config.yaml
model: "contrastive image-text model"
image_size: 64
vocab_size: 61
encoder_arch: "efficientnet"
encoder_depths: [3, 6, 3]
encoder_stem: "deep"
text_encoder_causal: false
text_encoder_fused_qkv: true
text_encoder_parallel_block: false
text_encoder_positions: "learned"
init: "kaiming_normal"
Rows from block 2 of the text encoder, named by matrix and row number. Rows with one number belong to one attention dimension. Each number is 128 + 32 x the weight over the matrix's rms, rounded and kept within 0 to 255. All counts start at 0. Numbers have three digits each.
# q: attention query, key and value (stacked) (text_encoder.blocks.2.attn.qkv.weight, 1152x384, the q third), inputs 308-383
# k: attention query, key and value (stacked) (text_encoder.blocks.2.attn.qkv.weight, 1152x384, the k third), inputs 308-383
q.296:110168117153090071090119098056155159169132112138142105096139101124143148145096156144065139140122124119129189111168030131097196151084108095129152135102164132133140117061092040169153196112111108117117090056149059104125134143110144
k.296:115108150134156145115134124088080064111143116169107133133113100131095132112143112122157125097194152099140129123156159100119139096165094114146181165169083077117160074081065089110109123148092167100114145173103149143098153128129132
q.297:156176128132155156103152135175131072060090109152093184138108094138113124134159158140130102152135094164129135128114172109168100175124124116191111121143146125115064081132179174150167130122125118148159115088121153104145088163080212
k.297:122103158089090095138138094132242151169087131140203129159183107140130114165132169102103144155094114151124125117129155081155066147049176089128136099132171158098186149175181127139129160068084128164106143071154134120113098125088096
q.298:114138100195149188089161145141187143146083072134122154137113113112085127134144150092099072152190106168175086086107114084134155151119165049142083090124142186087093125147151120127179077116077116148157015130164191102196120071098148
k.298:089106122118122167124138127107128140145100128099136204203137132115147130134091111204086135115122123077067120091144096111150185135089142136107137139099156178073193175143116096087126144099125176180113104087071169135117132105064138
q.299:081129145129106109079165110134105131162123134137131144116102120141138074130129177168080100127089118150105147077067120116080132137091168145098133148150207149117140092147128125106089159131128141114102103101121135122107129111129151
k.299:075096117133137141177101132138143084073136187153148120155110101127124124154093116151133126158169089157164062150060161119140094100158123140162146105118120125129136141164201155118121123169184157180145128137126140117151116104102123
q.300:167194083173138084113153102110171177141137174141088100113155151137163143101124110130131133128146165118176167142191100135152183115124105089093113135072074130136154172145075094162115116146149066092124114115117070122126110145165118
k.300:118164147145106121187138112087062069156120137147117136129141115146046113118141068127158172152168149109108136137113100120169171110142133115119169217178090122121072093096095152063147123120120157077099159134152106176152147190098152
q.301:062133110106117127126124148082061066080142208114116149130092161130136153080105126175079153123155119144092120134056109104115056158126115146175084175169148073106190083107125156081154128111141137113123166200061105188133081148097163
k.301:083134175124139167152146129203101106164125147145113110157088066108128130134119128138103120173147122205137110131123132159155094147176083095144112120088195221163086157137169138186142118169170152122125142160143168088171107081150102
q.302:172174103149154122066109123119199126133103124102071102125139076135138107117141082071128166141137160187114126081171139160155156148164121137148109138139086133103073129111128105132141150153146107170154066101164139114160172107130105
k.302:135141142141148108103175093072055134147149131122105148165129157113155127136093110217194175123133149035089159092112110139104131075132149143103146135117047079145114132091118118106143157120115180106111167142074062150150170157118168
q.303:123082209160132175087120144082120090106157188076169145148166143133082166115097077097145110131127128127139136201138166167139119133074125151109079103140092108116129138109117163156195086086131114153137160205192163098115122179120134
k.303:198180143115122080117150077182160189146071121140094111134145143091155077169113145075142158067080145120094108109157114134139130093129176067115113118142109146140159143124170101105171124103091131101142157122147125133093086158184123
q.304:074129148109128159188174131121114083130110140191164161144105143155106070153112176176116152145128087133145102073046123168091080128115138178110148156124167139152131090162123154104116114123105126134177128139055139110123140183085194
k.304:070093159107097106105105199113204122135120146127186099114149162164182117161115164132139097198094116181180103145137123135118081175096161110078124088092194154079174107175165179132129107148137070112080101113130119101124081058109147
q.305:160162153146114093179159155172148153155134175146139159098174133096178150129142119098163127114143191117149146126201097124129126124100144128118147168114094222154131156129143071172133129133147093195079197097102062159107167118142052
k.305:188131072193116109097176152100066120111106093125090123096112147068094137058103092162178148115187173077073183143105149162118135109151129109167138158147063103128117107067117121092115086146171192092081161191125101140136161144110151
q.306:101178058190158102145123117119210181181112081147082151094113123103127133147125135121163137152134129114111192197163112100134132142130158074105126120117171209133124127140129112144122125157128134123120075073152076095201136073120102
k.306:139116109159112129073149159140067098101126125117095140119184162125064158098141076139170128101214172084135156133134105149111137113163104116155136159140058082132123128052084098097139092094152159060097141147147078154127132147076194
q.307:096077152098101104144119147129064128070166194108174170150125171177116152107171093133146093107112056110137080196089123163093126124176105134137146117069094095153155112128146202133112128110165125121119209207131134175114115172132156
k.307:164108137100148176148129100197189186142121150110163128083088116132172119116176078098176108137078138235150092104147127126142145122155122136114067140086163131199103120209139130168105105116202103134161076064127127177133178139187107
q.308:172193073153117159075103032191148155132128067149117133102150114123190166107129167153136042161150114193131147132154080107161152162103147084198134065134192142128079119137144111128144098134139109148135037098107157119132106097141112
k.308:094122108173112110088090096067077058111179138116116119119175162150129179144086087138136123159132141067097089125088119170143089095132164152118139136129139113075162124109138166087128163139121088153131158113149129123138166117078145
q.309:171111167111099157148102185095097098110117149129116109130094110136089092149122149169118126146117118104131120173090136127077079100100097188125111101136143112128122173162133187156097117166095149109122174149073118178084124166145156
k.309:055075186136146133194133119151170123064122134155109172121130120113170130110111144117071077164124137206179096154145117124120126122117114090138040133101155161198176162187162163202105116179175147131097131138116116101162142115151123
q.310:177134158146135077135138150118117147132176128157157115150166100116147143141095108168103131127142155127151134111103113176166117140140146198112097172162104142079108148115141170126137140160161119126093133082133185165112128123201072
k.310:103118145182104116141131131113092090074118082120116108087142158138109125120140133137163123112143212119173151159116113120125127123124131137139150109112096069064184082047090131096093153143094135096097165185078090107094145171100096
q.311:110138074141129086175139120087159160106122051107113138108095176072135144138118142141126152109148137105181093147162146139113167127152115096115152150103168134176155110132053109138119128156171101168122113066119072068183135145153148
k.311:130120129152164079113147153157092106098145145151051115141087141116073121113153095194165151105194173095135163076129111159145061126126101103127172155138087084113135075140098177144156126142115148104115081159158088166155151144138194
q.312:141089136147148158110076101132161118109118127093108164174134082167119154059183114129164117114106128116084120126140161125180100151111150134137092115160113171102088103118200161111128089093125089147145156109160186136129135092153154
k.312:151182137061114142153128063134116115144161171112187175157170113144100111148146152149097123110101081142135060091125142088127141123094121108112130123118173130177075111110160081108084145089092102172168147128133132181101101118109087
q.313:132129152150110161116131150159098145129111164139144121133079142117131108102136119140144105051128165108149156175168124199108139094145110114122124126090106142115156136134099125131137089134181130135140168110147086143098137125144096
k.313:199145120130155147133138095131125158127081115113090128071113141148105086075155121114151114156137138139131139097121082164146133105129100160161113182136123092109114051164082126124172103143142164102119135146133105158124155179183128